python train.py --model="contrastive audio-text model" --dataset="single English nouns, adjectives and verbs, spoken by a formant synthesiser in many voices" --encoder_norm="layernorm" --encoder_mlp_ratio=3 --encoder_inner_norm=false --encoder_moe="top_k" --encoder_drop_path=0.05 --encoder_subsampling=1 --encoder_width=160 --text_encoder_layers=8 --text_encoder_moe_every=2 --text_encoder_positions="learned" --learning_rate=0.0016 --momentum=0.95 --adamw_lr_other_params=0.0019
Rows from block 5 of the text encoder, named by matrix and row number. Rows with one number belong to one attention dimension. Each number is 500 + 50 x the weight over its row's rms, rounded and kept within 0 to 999. All counts start at 0. Numbers have three digits each. After the name is the row's rms in percent of the matrix's.
# v: attention query, key and value (stacked) (text_encoder.blocks.5.attn.qkv.weight, 768x256, the v third), inputs 128-255
# proj: attention output (text_encoder.blocks.5.attn.proj.weight, 256x256, transposed), outputs 128-255
v.58 097:467449410541575447395544447495471455467452581480495389613486446513486482538438490581497551443501547514500556456523588445597595571447528460563544503510401583456529383536535465475514439437515467455505483465512475495504449492470492457486429434501529437525531475513525458571440475470417510481562480573496432376478459455528507495466457509433456537558403563593521572529414554540538457519522
proj.58 105:447543577512387590530422580440439556434483466541505556440478569503400533481449460441470427497512523530502515635522481519515438520501524488489459619451574504497457551527492486419574489578444485465531535543510503534523554598442522553534640511548432520433528489462554518478563545523536542548434574461472542609490504565443566515533493523582520485479552498430447332465541520467468463553454
v.59 109:470498561570490490539494482502560507544538505563421508475559461526528454518543482455487496484544499452431588567521489598531531482478514557445485416524450477504477514508466455575454496488508516508461507487416507435433477546441511402521471605513521610566521524579482624503437499610528425467431433446548458539418441477537473490418447519542487483578416545485439487497496523456546486490448
proj.59 105:530479520508396533489474528431511586531462563502569454535523522460548562400472480560585440525527508549593503517459427481456480588519464466571479447375490563448556497426488541580526516566560428502487519519591436573510554522484516594567458521537466515464496477385567477497448511501428490437503417556467536469461505616453504552418528432455519516387514510477580464422523458510448469429430
v.60 116:467478512513390497489501505489585546568441488598494517507458538585473479542556443413538438442492495582435526553457392512538508501496409429466447488435511510450424488495479432501518547449436574406457478589523442497561562499532618387515518491562473498492512468542467497392581481543536481464511453502499453501395454461517602517479430391536534471437425459515515427550507502422465436434474
proj.60 114:544494460464544454533477579532564616538465465461479483503631519498562571522411491531509395593437450505597505462509468499510596538537440513527472470393510500494515526490456608492589527508473489546413541425423490484535521602486464616515421503492541507510456483506580491539444519426478503456499463463425549489485597522453472457438539525427419530474466525489604474487501474575513485463487
v.61 093:502556526491495492410561449503530545538483524548499584544511638476406450491542497437507494558553439628545449541578536527584569546480558521523380437498508528498469459440484468483464449456447547569540441527537501481487481485542553519479543573604435420492549520591508500600461480530455505518508424528555446560575488547420551473489436517533495601510408561510489497556581494537525490537569
proj.61 105:504551505501550488511413472488519456537445487479460445485507464538513565470428505547490597453432528491362529532451452448417515499428396510465646453523524558521479497437516523552541408471593530546533457579518559507523542507501496425506501495476498560588466499455471475373503552451505517430493534523405486528466521478455456541516542385496506514534501468468507387519460474475515494462467
v.62 106:564556485437518522581512483517476583504473498554542446433431410547609511455406507455477529507567459443492420438519456408460538445515520555568412493417516545493574488549532451540545523497461504456498513572482512514537571482576573455558642462540550507471519487502442545559399527487514455526529436573541539488442453452478521489480545465428498470367460368502547370492475584582613525449524
proj.62 103:540522507592487528408517507429472526575493461532435538384460531415427505529570499591516516469489584568530596527455522535578474577443428422475488577509562548547496528430501584485511540440497444501477468481521461404521475479495417447490387471500450440416534494416501476432575545458457499564435504435513496550566547569463492490473492493556476466563457566458515549393497475504458413512530
v.63 095:458480459453482555481591511475421408489485468479482533482480510443543546525494466563450597444484468536586469566531433511528486463528480503543573525497516473436514479592493600439516549492524437528444399417440538450532507462528489534487537572571555468493511514545472470526463487465517473461480553528501520492488542500510408520467548564452502530404483393420466507516529483425411520497441
proj.63 102:499524554544484526491463557496497570442412499534476519457434448535471519465424470536539397509485543522560617405442588531544436542529568482493445502376448500476531509488514471491521519505549450400527590536445429540491516439461497521434496490559502544512477507423532593438565608470511536504515491516517615630428517510540515486416448581524542525538520496575526582442538560518510407461561
v.64 097:484488592506506515431533536517540418511441566595518396544562486416459374502514632532521640490430426455477565471523530495509530547566535483459493553509453457496539514550523397529508556466573499527445527575507431426633483501573462425445483600521492433502526516509457542541482485527439564603519528485398567568492532547479435492555432535587503429602552499470489362471518502599526514495486
proj.64 094:509497520452525441467531400480427528480401467518450432522551452485525578557529480472495453596512630538552388524449417517468448451549492498539502475417512618581467561613454581464457543497442437521511420595472501496432487519494497556546442524493588476465478467494445597466495571419570467401426453558580431495567461528567465397480503519560428535571457499553541518429473463524512484490485
v.65 104:422534468501548509483542514431493551538553579574482443453489556507458443516511484494487611605571467596516505575483462495532537512458551471408463496500492559489547558569441643553487488559451444568442498480497525427427501454469530486368505498453528541526597527499451509502602573576583440475540460402496587559539487485465527503505489506537501534577564391490484531495457430529508522549486
proj.65 096:560453445522521532554427449472547432522495396467539469561538417524529482500570508468460460456444390417492468471424473457449546516494497430605504571588510558493433507439505510508458557535440496394523557476477492424661465490445461566563446536444527548540425514507542501493454387496560539572496539496519516506467518540493534463561507510529523473607464528532424482415521573606423350434462
v.66 107:451453486610484438431475419485483505498568513438500549470486392423516476516484439520534577489469527516583493516464592590508468457566547470522494466484495526516526481527532427493424533445528495573470517585455474484473478497575431512456588511423499499442544485522460562606483453562494466533442506529537501465493562545622534525532496489524462521502563494433563458511451334553499481488374
proj.66 096:486525404524379457501561517572506491437493463481465488565546527602514513497473538465505445564575461480491468567560546544562535590410556558414572440486483490502505547537484539469460479498484452508631445552474467458562442449504451504543448518506569481577564497464495429479500568492532522538500421463462429522520455461512482449537507488549513514497523492535486518473579442481482527544609
v.67 084:521459532471503538425462502484527545476560466487541599422460522507501477580455501518502400529565476566484462458595509564502537464546419485388467479520532566558488530509508550463442505516475441505388549506538511401490393573491489506442527510492540479598491537483458509448531457513613518437481506454486674560560475422543443541465573490433527598628585504445533552526511474485557511413502
proj.67 082:474427495571504480527478495481415340550570519499494419635506460547482491471481506496574559524399411497488534558509534466517522448482555483485557512469436447429502484545515425412531522467507551450596567460431505527495447500591553529525410470415454518486527522513512477552435538478452447587595430520505459447503475547459498468445519567613517422477488510515484542478555545478490480531488
v.68 104:429529502587548473554495568516431563527566551580357462499465568363410538487496534472514477427578535518540442488437461602415466596477547554514441536523566467544548525505407515382516423540628550503553587406481476565506456448563535514540533490455618601566490540510460557496545472570477510435594512455451533528577564572464446498513535547510526489501558438497497585463564486485561490489542
proj.68 099:517573430478453576455507399450550477511458430452602495433576472585469511477505506539483503504485478428477601548620422423583537404528528487479572418537533490568476445471566464587416550571442499538463382478516464537517503439485588494536462538498466546452543474466423457594528420476441478514414485518598546463474406483521516536545419559512521481472558542503461503557524542465458412526401
v.69 093:425440552469511414445511555452505539447500538435514527537499390364476505447458511524520593461442464570437539501508518625544494521469451491551582491530491563565482546485536554580444399482548554458504518464521445431547456620510523471449485481503473500553595470499554545521522510569489558526488508475558533569546532478476571592525483564425445457534536481483498568479547453547555562551528
proj.69 087:499603506530486470525532484490445473461552501477538404413560521502592573411491487556511379531532583422511487448515476449418513500458464479517455521497542492452595516482445451430491494497510447553571431528490468563444466422482424468534561470457490500602467492502517507483453524542455508501498469545476498495530495503491504435427580443481469494526463566423492500587484571499508468508483
v.70 099:490552436466470498510485327492489587440469428571530590460441387490477480464521449478515547509537470525492481435428386505308506490490503434480549552470489538489539555378459593452490523514470514483458577579503441526549550380519550517583512530449483492486553501524506543478466560528507510506536493585501519470491503445615522588507490496456478525415566595523452458546450500526397559503512
proj.70 095:516514482474520559543556499467531455558538459456471527488543530598500474546558496460503474510459478456466401501574452488649625542478514441454464454453542551470404469538547458483491519510458483600492472414489479409397443590495498440468515519485513556515592494492400370520571473459434448497439490403486425612518529560436575558588526530483515486480506482537599473541556562505476471401436
v.71 099:496566560451513546578534444474468577516457511522476545533486477497509533527476525441531558546580478542530562466588563590414526408499556504606546511537450558459462427502524419447534508508587503552505555553509488503487508496498519517495458511529492483476503463502532486551488485523523476508518518556497539505495365498596498449486558433484553506525392471509533363517483506433548494522511
proj.71 095:563562502573539558520470507491403461465531464560493436423545480546496455478509472478548429404397441547551540469462509437567434467532536558450495518378486479529637461474413497561494516486427503600488515447472442535523469490480495433460554467506496586559528455511467383491549555450439384454540505471491393585535643578462524474524529527516504535343541525490485608481579530584453531474415
v.72 099:389598507530494614445509584468422461614477459483474523442632498502561546477468564522540475567519577503470547465454490485633424536452504614512506489537443475544479472555472497511465494453515507479506472531454480484506497462548546436530506554518526493539570465392481436471461542544469572500459543475608572382506606426482519461445503540489489485565471435424471599561533465468432479486482
proj.72 093:450616452435494425597557506513513457511556459474456471440456526534378509506454473557446520390498444520515539545525466481469451470488512511485436518515476551480510540452548464479564459504506555571502566535492480528476473559480432546507516484513534546467450568533403409544551435526480470436395547559440461511467501614524513613545439375423570476495539557552500508530435578474472576513424
v.73 092:521563444390533547490506418510453462440462541492511451443528589496465490556476460592486503466546517544508510512527530545499505556440479494469551518416582504496526473568484373547453527453564511565472493545514520460445501525457539498421500482501474490492505453489411483484580463460558567485487397561415408528518438515582587454500416448546463586533438583502531564538552418474525487527622
proj.73 092:506514593540483523610559611506525532509482480480569469509492441497439403491529669472483554512502459477545537480443408413445514479541516541583505487473439483566493414458502570563602433462393497440469563423458552539615545533537482461535461449395483402591517513544569522541440511527518454485557615450438434573430483519499516477537550514474476360501484421536530470430479461558520508546486
v.74 097:519477401525430520524419455543537529555544490431546500525526504493540438520555446514582364519532545413533460497450458422503520503576494525434426502527462485444582502513504513596481496527571574550461472509573515443547571547500475511450476467466546444513536454474483498518411551495538494588468551515448568464533495383520455443449506454459458431408386539530468537497478373459512467532417
proj.74 092:400519555492546411490520522458479487439433537510449501440484537456469486472427517401475531466453520529542506413496529536427523505563520473580580566531517484458486640417536476539505526459539466448547503521511477556407517461551540425476579479486466538446521522536493522563514436476485492523516488395504506492473545540471524525498532472538477535575514434487544473502556584498407703586566
v.75 105:452519460484520523459455564462431424480444469499592526552574526470449541465478534582541589394597564563552431484490512515528548574504555492496399497509529490533467480475507522466482453607508524537446499456547505574527502456496514544465514502478555528476399496476427421449449535527493582482437492487583395391520521476425464556628522441445469555430547529421533474499480458450453473518568
proj.75 100:531581503527483532508561475510519513509534504453549545396446496548584422523519467461466496511507470417460480477502499449480474538585545431425480523545492474474449575483527479500544563502401500514425582497484512472440434461414549443601571442498489531536446442487522463559508473514505499485488503439482479556428516548472464536445467537452522415500498466567459522582547504487433494479403
v.76 099:583546485476499541410481474515510520521591546490446470492467546505466481509461549504470388467563466524593443466475516449394373479490458548464462386511469457506483507526468440505439589566464509513541478630454481484515617557517539471598476542459564553566515477583452552469503524521479566483452487557517559499502463415575474552484479576472535517377573533486539467515585488581524494482527
proj.76 091:472529522539459517540533469492502442531472499479478555488512445519486393561489514488508614543430568517511470520516532529587487532426627515483496466487450445439482440521471516491501439444470475430489526480594591523477454468447479539471517474442509497417463476366540432529531595547520409544526470462502438570444574497524566450515509464497510547491496435510538434421501474480468577538468
v.77 107:462516483462565501433413555458410447528529566436494494496513518522517511510529541469454518446513564466481511500579422466550483524402538518472446501428538499568510542512580470427469536605499466501440499596454539522566550550481593446542491524481512487486521517543420387476452566542453565457472567495551447418443517532464423532562450530428556516576548497461503540493596490516432454491486
proj.77 101:544583567556505399533644375552492443482458515498469572489561558429434440478526525508477541498506440407593485560475527586501505499530582424503451507515493529461436498536455470473437449338466507529561522527449447460549463449537473476473595556445445597513538542465494469521467474473561489446422507519433464528444474384520528600445513605446491516531494533480491489522489470559505525492495
v.78 092:555505510555439514554490538561604519504446540550504487589361516486500468534479432536495515377457534365599533524515499570421464530552452488529513451466494497488445546510434572479615492489577461543557428530545504464517440500565476486396444479528521482565465541449568559521570524423548531477489515552506455569518446488652383536430421630576573457458604453534523506484475546452579439437500
proj.78 093:510459400532598482467458516511529503485617439512531566493487508498531613531459489436477511588549520563448505534492510549455547489403529523550509486421493514532587484554455465536500456516542468443537466500541565489390469472478461555593486494561571592467549479503535526426480430545521525598519468465553525400496504494424571343548524474535520504543506522539394604454429497490477532535527
v.79 093:533542496460501514537546489456594502446588538416483505510481501510496449563456445536584469465484459440496486609501512447603544482467460418527541445624409489487461547505652512440520478554528423561464476496501466467528475491576499559562504468512515496504455491428494470549554478510576482617532463620566496516504465509450497439545508546486491523465487467511508412521497453587468502467478
proj.79 094:481438443504530510490468451520425511507618559538467551519531453513512494495545551374448528562516523577471474415519528521428338523473540633517560525492608578512498444492400611532488528469477437458534434547490565522545526379478412530559585493485501513443518421480510538491445441575507523434484508447417454520490456453444469501571555459540528473573488411454519481482455543479492464533535
v.80 094:583538563504485485446515572464535533556498418490500497543419410536450561486468516481457511435473567508588562496510467411452521485568514553503442454513517502457419511546537547460547579403475463458474482515502361497495432489471490551523531550417378569426523503518576469554478489498535437564505474558434514476458556520483491479526519410454468508493520468526434490510564452516543547493487
proj.80 091:570494455496475510492407467447493487448510571523455539486571555445547527530498427468566469516447470462468457476438531647596414470524488445394493525414450496465529507511428567514357423554490448520482501517443525490500455471495532548491498492588557497528537505526563563480544588472484555462530392363549490581453428472483497564545466516573508466541534535529515491469423537477546550482558
v.81 102:530506566558448513547509487440434466551442594488369499556598458550530529410462535482449490546417533530428439441424574514469413491527488607451563536518521527462561469536503580472442550477472469444595498500534481493490459509552545472547564510478440604420528521538497507480478387640603546523455480490430463457428548569471502414404546446550545492527507559524421541498482513533426483510627
proj.81 091:450455465482433528600412495551534427487513463490566547521459542576549598576426454529503508502533466401493589523451440530600563399507549398497479607458526495486536454461541492567529471504512483482342504454472526508519556366490478590462439525479450456412520512455501465509446461415507506534485470588532531486456490517539450527523467534424617519498519537440469445582545446493461536450471
v.82 085:477489547470567517538593453457543465441512514471453440480520444457545488480452516554476547454535489372441613551582538475474470482500577469535451539482417567558515556482584563563509438517580539538585434441546481436473494444481473530555514524591566523630496445424581403580563493574579527550543495484373504558528517358446427432493529465492427426495478438478460449553456542488513492452415
proj.82 088:542564444521498481467386502500486524500518581498506584535529551501442531468513478464515396497431527583500389487438547357485456494502509578542547532526481500446512394581559482478486539459506555432501535551491501541533526570508425499530544407482498522373444579531485523467511489533478521541569495489657449456547473536507463624531513570422549611540557509480508453536516427497551514545449
v.83 096:511372465479571566378463442570544503526499418519541511538519423519533492519529455473469489462518523497469605541457488543492514515582555475487455529494536514414545506508548486545490513506489463509438565451494472482590530478453485479540442431399517462503397431532494597565531568480420615494489573510494576535513417499550436437522484419600458530427478581512485499516498577411494430451503
proj.83 092:530545531535527429529517583498455525557587508500603430418493474523551545513429431477547457539586565462573415424446523517508490542570504540500520399537431492584478508443510511439498409528529436490475469410472521555371481521543576399499469483541525499571509513453553553533460521534540448519501364534519586529511512573464635498434538426497388478576498486526502568508451503488465609550552
v.84 087:556521455523566453511507504483511457482550423560503535475555462578532479504502450487520518494492505416538409490458565617563490599509579435460515521549501576507522501533549516495508491499463534465466384463588434448423467463557552522528516477516549465480626571473516500493569471392428458513503508513471500390542514546505538520544450514510472452459575533502495599487599538534562508498649
proj.84 089:433529511441481538617511503403474516517445548511477486493554467460372536451499490523525543558495495495413602547465459541509473457538509517539513532560434495472511547527537545445508503558509508468466516452442518488519497427497522581418461528468559508534549530575509422500410502523497561542431476494480499494533450520493443484504510471546497527517455457516552338544531542393405446542496
v.85 095:532489463561551517566386490495497490567451552564487536558436544523535441500560480557483504537486419470498423496574446464528517543530406509459582499460558507575592477472576539426469490499527508519418527454484510499487518457466563487474468440424539506421482445464471517450446472471509588481543547606481449547592454525466492543438494492432577467511541500542526568492510447468483556502522
proj.85 083:419495485435442526455624505453535563500581516493486513483537569501527504540473449560441555432523471445346557518535548544522510468514549569586529364505575509467548537454444473541622476514489526471586479445517612446481502506563478477552491531527494490603412483523481466559461547533536485535421479532519452513456490493534556510621529498617455566548487536420475518558527536475501378532427
v.86 093:479615423432492563406387471489514500506496445486541406463441505461458466500586465475426534498496389514492536577533369598463557464497519489492526613510464466463466507448451425542476453498522589614480582483509556528575553515510445446566430390413518466512506597436496461461545516584565464485544505549446472469558497494462415512535548432455502514473493532521521496483479517477477521484522
proj.86 094:505475602509506386483502551507535496494435606527414475538540463488446469512480533561611447418498486494486549463626486428503396535586521462523443479531434499513449595539590448408445545529547538453436468521442447446438493528508547470486520538530515528493429426497590413505491466420481451525431484429468445565516480481534523570485510542497462387538542463494514435507557458502491470456416
v.87 092:486494414452541524485529465466557457509455515577546553466498568468414436455507573545487539444460474534450445513521491459392477529495554431502574528569486473594495531475488419502479559507539531510488490517558534471528586534496414511501434541528536469485522550492470560482582448498498552548572487473533444460487558464600467529480454530475479539569480513435385475543502481500544545583531
proj.87 082:418426531402630429518493551585456522483524453448447479505480519560531549391531544480440508506469534544475521515462535535533583449534519463531513545530543533527475490482495549410529472486364596503531434499559482532502500509501587435508522479431491469514464507531447436547426549465496419514519448461538501428449553576451489446556539532532455437581476450535528529484516610531400558529488
v.88 101:487529450449462510490550497479516435553548492530459510485391573392581440428511441470540459423513454467537525470483452456549420529554521462517527553506515542439585558595454492550578494494572354502483395515489437523563582565504443553419563510528454537540415448460546508489474545564538446501485423481558431361510438584556591545488516578552490486604424485509487513513468413486545523508499
proj.88 089:571526515602440597523463566506555461475443597512515523374573433484528561506522480424418524633475524568522433470440608562564518569518398537434517490536557403473528504466546538511503491413527499554422504544511438535528442513561510533473476441438485388459525515519526500475476511530545474621557497519460566619603497453520427481522523416521475522435514492451526495506526533553391502461519
v.89 098:538538573508557470572521482583452502508479480533440536518470540555454513410543460466396435500476473592427474422544433414436488557488542482549494539553515596503566448540503497469516624507480536414582465512415453464523499557522583408516555456479447533503517515455502494513578611531442553506588422443609499552417390554550583432526535503481508465588525453421557496463421481531429469475458
proj.89 095:518537413472407535476522480427552518531504518509513427587498513501558489479549491498505521529571479411512465463409549587511512482521388454428625496522493429472506548456511548421507537493495432480387455475545478464567542453557496607515379513471491379453534465555516562386501412463606487563483404543517539465506591475492463536452538451613476537422507582588518576505556409510512573424524
v.90 093:476477540503474499463426489479428548475493473584540512438400506410574505486609455564424583521486488588570462525544579479549531472520423501467572379545478485509419494621383409585467517518472485531513504511487497546485430537464512491411484474447475487458405463500515458509573546508497468439412491472434465523536537482548581463532507480500460517433456473470541429494467494506653510446451
proj.90 085:532536532497551512451519522512549451511443443457475454503548464528459460500575548417598410560451475481562555378502472504454433547524581523573500489502458544524615507402476445468501474517656485505486460533464461507550534441551428552464516494614491536531464452448541434493504565460525479586597537507505460477481406442492446475467576501489481486581479472457507525477537491517520478576458
v.91 089:493511451601355548504484336421420493421433506576465545487501582504548582533541535502537477485599455504571431515462487433506545528506534517520544490522472453370517542521500561402489499532560531504509493519524507607531510434422566479480409440502522457446416513516558528465517521484458495541484478468487436486536468410488537553463525461502522444527526476504530485549427591494516563470422
proj.91 086:492454489482525481532480592512483497500488595440521421478492499588441503628523459543496559427436519502393506441532413552476451424546578438417408598447532558503436571515514488482567543519392514574423558511500510408452585528575483467517425527421525553566561469473448483596492494442415512503525542532538569545510515480483406383508527600541543480509508613506528409472593501508460416490489
v.92 094:492501479519545436493405520488482507525477509575517461508509342584510549466534409539494414547498488423476487506371530531489539466504614477493598566526518531483427358488543511490559533525426518482492392511573503509522491542460527430557485441434542507518452452520409510499477470461526484459513553537433562520438478569508587568551500470589457516591437483485567414518484566455533542507495
proj.92 086:438561471410438575439482524537506522619509532528457480471464606558502509574408537538477552489531431461522483572602471574547475522628459550563505378486436499484590624487491510493527450431515526516560572461469521559439509464564446623428564501475480431462499561435489465599494541535493441532474477406567509551481577449542502466439483482545491449387519574477534509558555470478474479519517
v.93 091:567506419491467554430548456531533496529481534536475453473556479600587447560455331513495550487544476521458545575444557480498488493492507508440470512521422513530541561474568572427446496476485397493539594564484496457480536518515450501457606524485472523525596542445522487527426449579451539451497476550567507495529523465450422583537503532464567508465571507561498457499495467451482582516624
proj.93 082:518488517539577467508504589402461456485446450577520533488479605568493540459477552522415513430537437525455469457405427417508476456518525532422612454460547528530554510545580434533545410508431451513490562423415480600565512457477531490549497453580492524499481599467542375456529479498526462477474535464404434538439493521547542495478501502504486476554448485481397446520569555555458456447459
v.94 106:474550409493428412526521507426487434534550427474431517523504485473508499438471597477473594440489455463512449529513572592601544493573473593500424593446469510490534486483481532520425499495511519577599552527446500491456377495488487498612523507517527524525478562585513527492460411455449465469414479470473501421514548561441455493501374504528536499424597546423487532544472534460476415512530
proj.94 099:441479518493575540561477536496530528489511570398576513471494510475479422515590478561536522502474493511468575445565458398512541449449549390531480427450539411497418497462616479557547538500540469545456509365535498542523596469457587461464451482525523487501544508481500393477540541523513570501555450464550454553514515484553548480545650549494435493632429419506514382535497506541508502456435
v.95 096:458464492415456489514521558445480442502536420487505451463464525475428518494467573474505515367534416487521514485537490531501456523453415529533514457516456484541413484580595456468622601588517550430454424475474456479461547465455528480611421450436491573404427549361527544548564489484435523524496537501495427525523477541512408472433581514523437434472498537596424564582517560453468452495490
proj.95 094:414534447586523446417482421614474532561569477463540547512488463492444528434510436475519477486484550543437509548499505490504518510511638484589544447451511519461544434394464496420481413436536532494521538546628554436462451469567396442484525549536529502546435445540418530445461495427631515552487512537499550488551503577461481441509403561449570558524522429419537468481488483495534485577525
v.96 084:559477534500517386492529454430532447477456429431555544536509491419497468424496545500518459425472522509480491578526515537518540601522461458538496469352476515534489455488470446519523504421458497479478529400561565441547565575521457546476495516618496550255429456475509486493482448506535554573498456488588505489546571501565497481460516604520476503538537510448508433486549487566392489479504
proj.96 080:536539430452489489522579499517529623503491522528502445461496522541497452509472466539436558587418440465573482481447502478547458475527481550574531564505530487417432419574525554442539568444410535499550501641502492550438607466527505412504575518375446433513455442494548585511518558537493419507546472542506473521566434545468437530529506441497432463449552502515592504524427497452580425564539
v.97 103:590566492555549402509420469479482560482519488430544607551477515508567593442476527500466456532557476492524453442567477461537449455511411510531418442431527499537468531414527445467522456447481590547592528438573502609467570565476524454475517533541509546449504514558390518526433499520431452474412562491520476519534446560490612529516520607537480526431527546525494479506479535559546446452408
proj.97 101:439503507494466496462594485503540451453517546488582447533450546417490373480615463462541520458522472582482498561427526503563571479554582548473503451545492454553413340520551582552422457515509390541505448480466431455508544461578530603485483473437443593540555478517563443466513537581552593496555467528589428519555519467522396460541513448447587458438477514491443562466428506483510538518584
v.98 090:377512538519517385457488567494452429614496533532594468596514472439486419513594519522493517567481489484440510437508530474439452447484522498492631505505499520504557509585625542584511508505525463424506553512494460522514472456493535469542426502513463440546454529452557507387401523491591406519505563543466464447545524538571487565456495491457514547480547501448425513489458519589523493580422
proj.98 094:499446529421394609584560514520539532351462497480389561470472452536490542518534400445506402476496558504546569554533521551550532464503517457508520497441450496413471578465452488429545469455448502551504413558489518407498537533453444552541552441468542586514452561542458534500512515472464487522483447528526541505504504434399435439525546522487419552465468595512490510543529511413496468560527
v.99 102:476479481499523611531504495490411583518452541504472597433475502508528521508463532510569570384550454420447492445500485440459583425602472505550447525577424550459475476540542500547383569479551572498431435473558508546479498477488495575385499437541481483518501491513572501571511435463576487556454494442512496452511471428510533491442487555510422382445539512545476582560511498510540575520432
proj.99 092:489523475485621402521519489447454418548511498433503444572576512500515539512582478426413534549517503561512573485459480491528366558513471491473555576470589441537466539468471508537572457569540508433491471460481597516527459447489501451488497428492550578515491512572441506521508530547422484509525475510564536504555529501473393458535562458501529539552473441459548372436520577376439486479512
v.100 097:471529506402432570568565569508510606504564492460530526526581544500423594516511578551522483454515486486569469377471636466481434473535591500478481504475595550538463508466397418543414508543514522508542516488468576532472495497503500463517536603471538509483553448484519498533557440437513496365501478452509535578596488574398473480565527484465501448523501493524575536598471455468439544522506
proj.100 092:432522509551562464461563567500480544521454499397446582520407486467499469524453476461440484507488464492493545506551386477532559509478455495482549489555408388485506576427501555494630526493516489478443442537486478515422423440455499512477510428511557499553507500495513498536485498540548519475521554495505559524460517470623482541477383504463547498462530439463496445436582523512534461438432
v.101 093:398498511487448526526543495485570453526501410491393493524573467558497509568556393555346444585409400551563602559517453462614513600545545544419541522590493496471494545373498438478558567529511572448534558557463579552498460480523453462496427550566424499514435557527524480517452493427409500564470518488469471467476461545402436475553527533596523467516511518483497500577494491457504523466531
proj.101 092:470515508469572571433486511491504528562512529451564564433487522509403519405485627509627630451593581529453410457546473547445503442509504441550449459418423521413508468466548505451436491464525470564476447485546442497499535542500553615546507489514590461544529520489453500388511486484484409473507559477474524502516541413505528497536444508439517563462523461546542470460497489539511517455489
v.102 094:525415499548449487503550525515433501604525499424511488483480528497546532531587461418463420559566447502532482469461518537400569444496505461389455529435431520642485555470527505516530507503555441521408525643482545517498449511514479460522523555540530552477479453509500529486426593463536556453514568553522518443475530487535489545528554460463604560519524421541531479542421471500456461401494
proj.102 090:510519548476514542445416518504523555520554395483515505508499507445530417482396501527484541429435530529503485456570479451584509523582503625602503456593482471361488521520394544494427484480467520537567506456606471508570459540534491541491498491496452431514525526494467525522480519543478383574448458513484440524488459451478532478565441558583457498512518581591472567381466520540515506482489
v.103 092:561417555482466510548486425501566472537460443505585506436469562440481473484459425498555507555506450524524453616556501494554432500454495613594534445486427431594490529555446454512478516474482492507535469533588416456535565514475543450438475542482516572484490546415490465489475554552581577480410435492511569471445558426513490466559483517542475488528456551464470468502469557471598547530587
proj.103 090:420535483591508457573397418507525474552473526571460577512544449592584526448515490442452533431469556499504534550444529502456532497576530501515498504456474480499468438484524469529464566499510544509578447490422495515525472489429567528583555477502501498511505507546474532471488444419482473482595581528411419390488527591444568526461500483394439492468510485524500513517518447606387547538493
v.104 094:512471516441535449515534471496575530453446420584472433563514510444451471563575432541452471416475517349457475523476473492519613469519386438530502570529475486510479569438501579510448534525553447445530440470534465484567409567500438495442509560566463580516389544497492510463510522484634437527535466446419503518572485482490431459487590549510451422496524541441467489543426442500577606515504
proj.104 088:480492510445517548503501566483484461448564556367506513407521456485553554468457461494607444523471509578623512496480528533543489540506506643465464457394479478511494505547542476434581462513467527490395503494434499479479564549526589485422565485506537518464581463551608512516495425574470528463515538551561487487423522571475524514554475521550542497555509500467602457570582494379399477507475
v.105 092:591548466457549501512542468590585468511495459478550412556461356516539503439644387419487462534598573449480513614505493588540546482492457482477530548479436520495520437535489536507453480485485565549488607497511515382467448419503510511532372505563505422447506451486490465505486544620508510552555520508404546499464444531490480499561520556533486532486530486459568530478436486432571499472537
proj.105 090:508494553512376423555406500446448443504489504557426556459514541547437542550489536531587504537358520471417528451594570487540489538560542491555486446372628514436526568493601442513492533515520483509539450453501478507526536516506525537525569475488491568529474520480480523525537470380501467439478454556432344443471484428490517512448542450473419557506516614618522554583489513521401434541575
v.106 095:462419558525452360491500437503471527494464447553528557479439560522512470475499486493480567571523498514335503540516550514523513543540434517520490504447498376482525537405466471422493488510483540539444555478601536502505426457558450397530502458427458545522462488488543551480519526498448499527456520498517472503548498481467519518561573565500455478509493556515524401461344544542423520553543
proj.106 098:476529533523558515550447423540505487553466562466485527523570477552520573500518487550476443460516565475548475544558521472507528442450534463503517504516469542530479412550579514585494464458520556560588477532430444513510556492462566542510484551531491455439581532458558470591544561468494545427554477475439505438507545460578469523435471428584520493507504503432483517515635381436512414471431
v.107 098:503554506505497510527425447459557558460438570436536543605495392604478521504558471483538634554518498512495478524502483586658545480527523522494534566449464445515473517581556538400490517564385564570560410532477500444443588511442435470509505571538483418593491510490474560528476558508506569461455532452487465481494549485465610517548472534537460548464417596548582526517541493504456506501544
proj.107 093:538551463505436546456521566634466472492463485507489529487544533419582536435552537488479450427449512443527492499531513482455526499498495493473459408516538466362509576492516511459551565418497576491636566546496439501504509464509569395473536483536421528431487471491509382432504437423466449498498585462501541549561545461518486535485583494494503480454486506496491562435491449448612546555406
v.108 096:515466544517531510453531591436419458537484390466564484521448454547512485598503618408510469507506512515491497483472495425460381515488473530537548505537564509585498606610515533567497467532494437418487439448452513625544522529499497475486520343408456464389431535505526541541574545538495450535458510567477449458496505478543476529435484521500552496565485462563531571533489504446520558440455
proj.108 087:556639515512467450570507452574552536497495603497531482439520510602503450522525375673499520529585479475472489520554463549537548546566578514477467545495577522494511481484482524439505557521488465508476474527474438425474491415556401515519531514451483564549526470495508510483463430460559509594456376383547573483519479532515473466525536426549484523451535494508370343475428459493464412541465
v.109 103:465505506563412589539475577473507511554531455493424410522461558453441452579523568493538459404453506506490485525484404493587412475517530566490467458425514437510588577516503507486496526522552408477519524456523557506504465463477465469518512413468459510524600583452514525550482514423472510487427553466494566457455543431431538529431493466444487452493457531544500522642416518472446554441505
proj.109 101:468583598458570449486500552549466516488527533497539531516463464480491555467511402496402553466540535540455543417558440488574511494507400448501456476517444518551472517496563545518488469501532570557420392573519565476521469505520501495534456462576539480426451489565526463426469508587488511564522488479577507468509507551505476450583469555499502529552551536529412497445534473484583566542538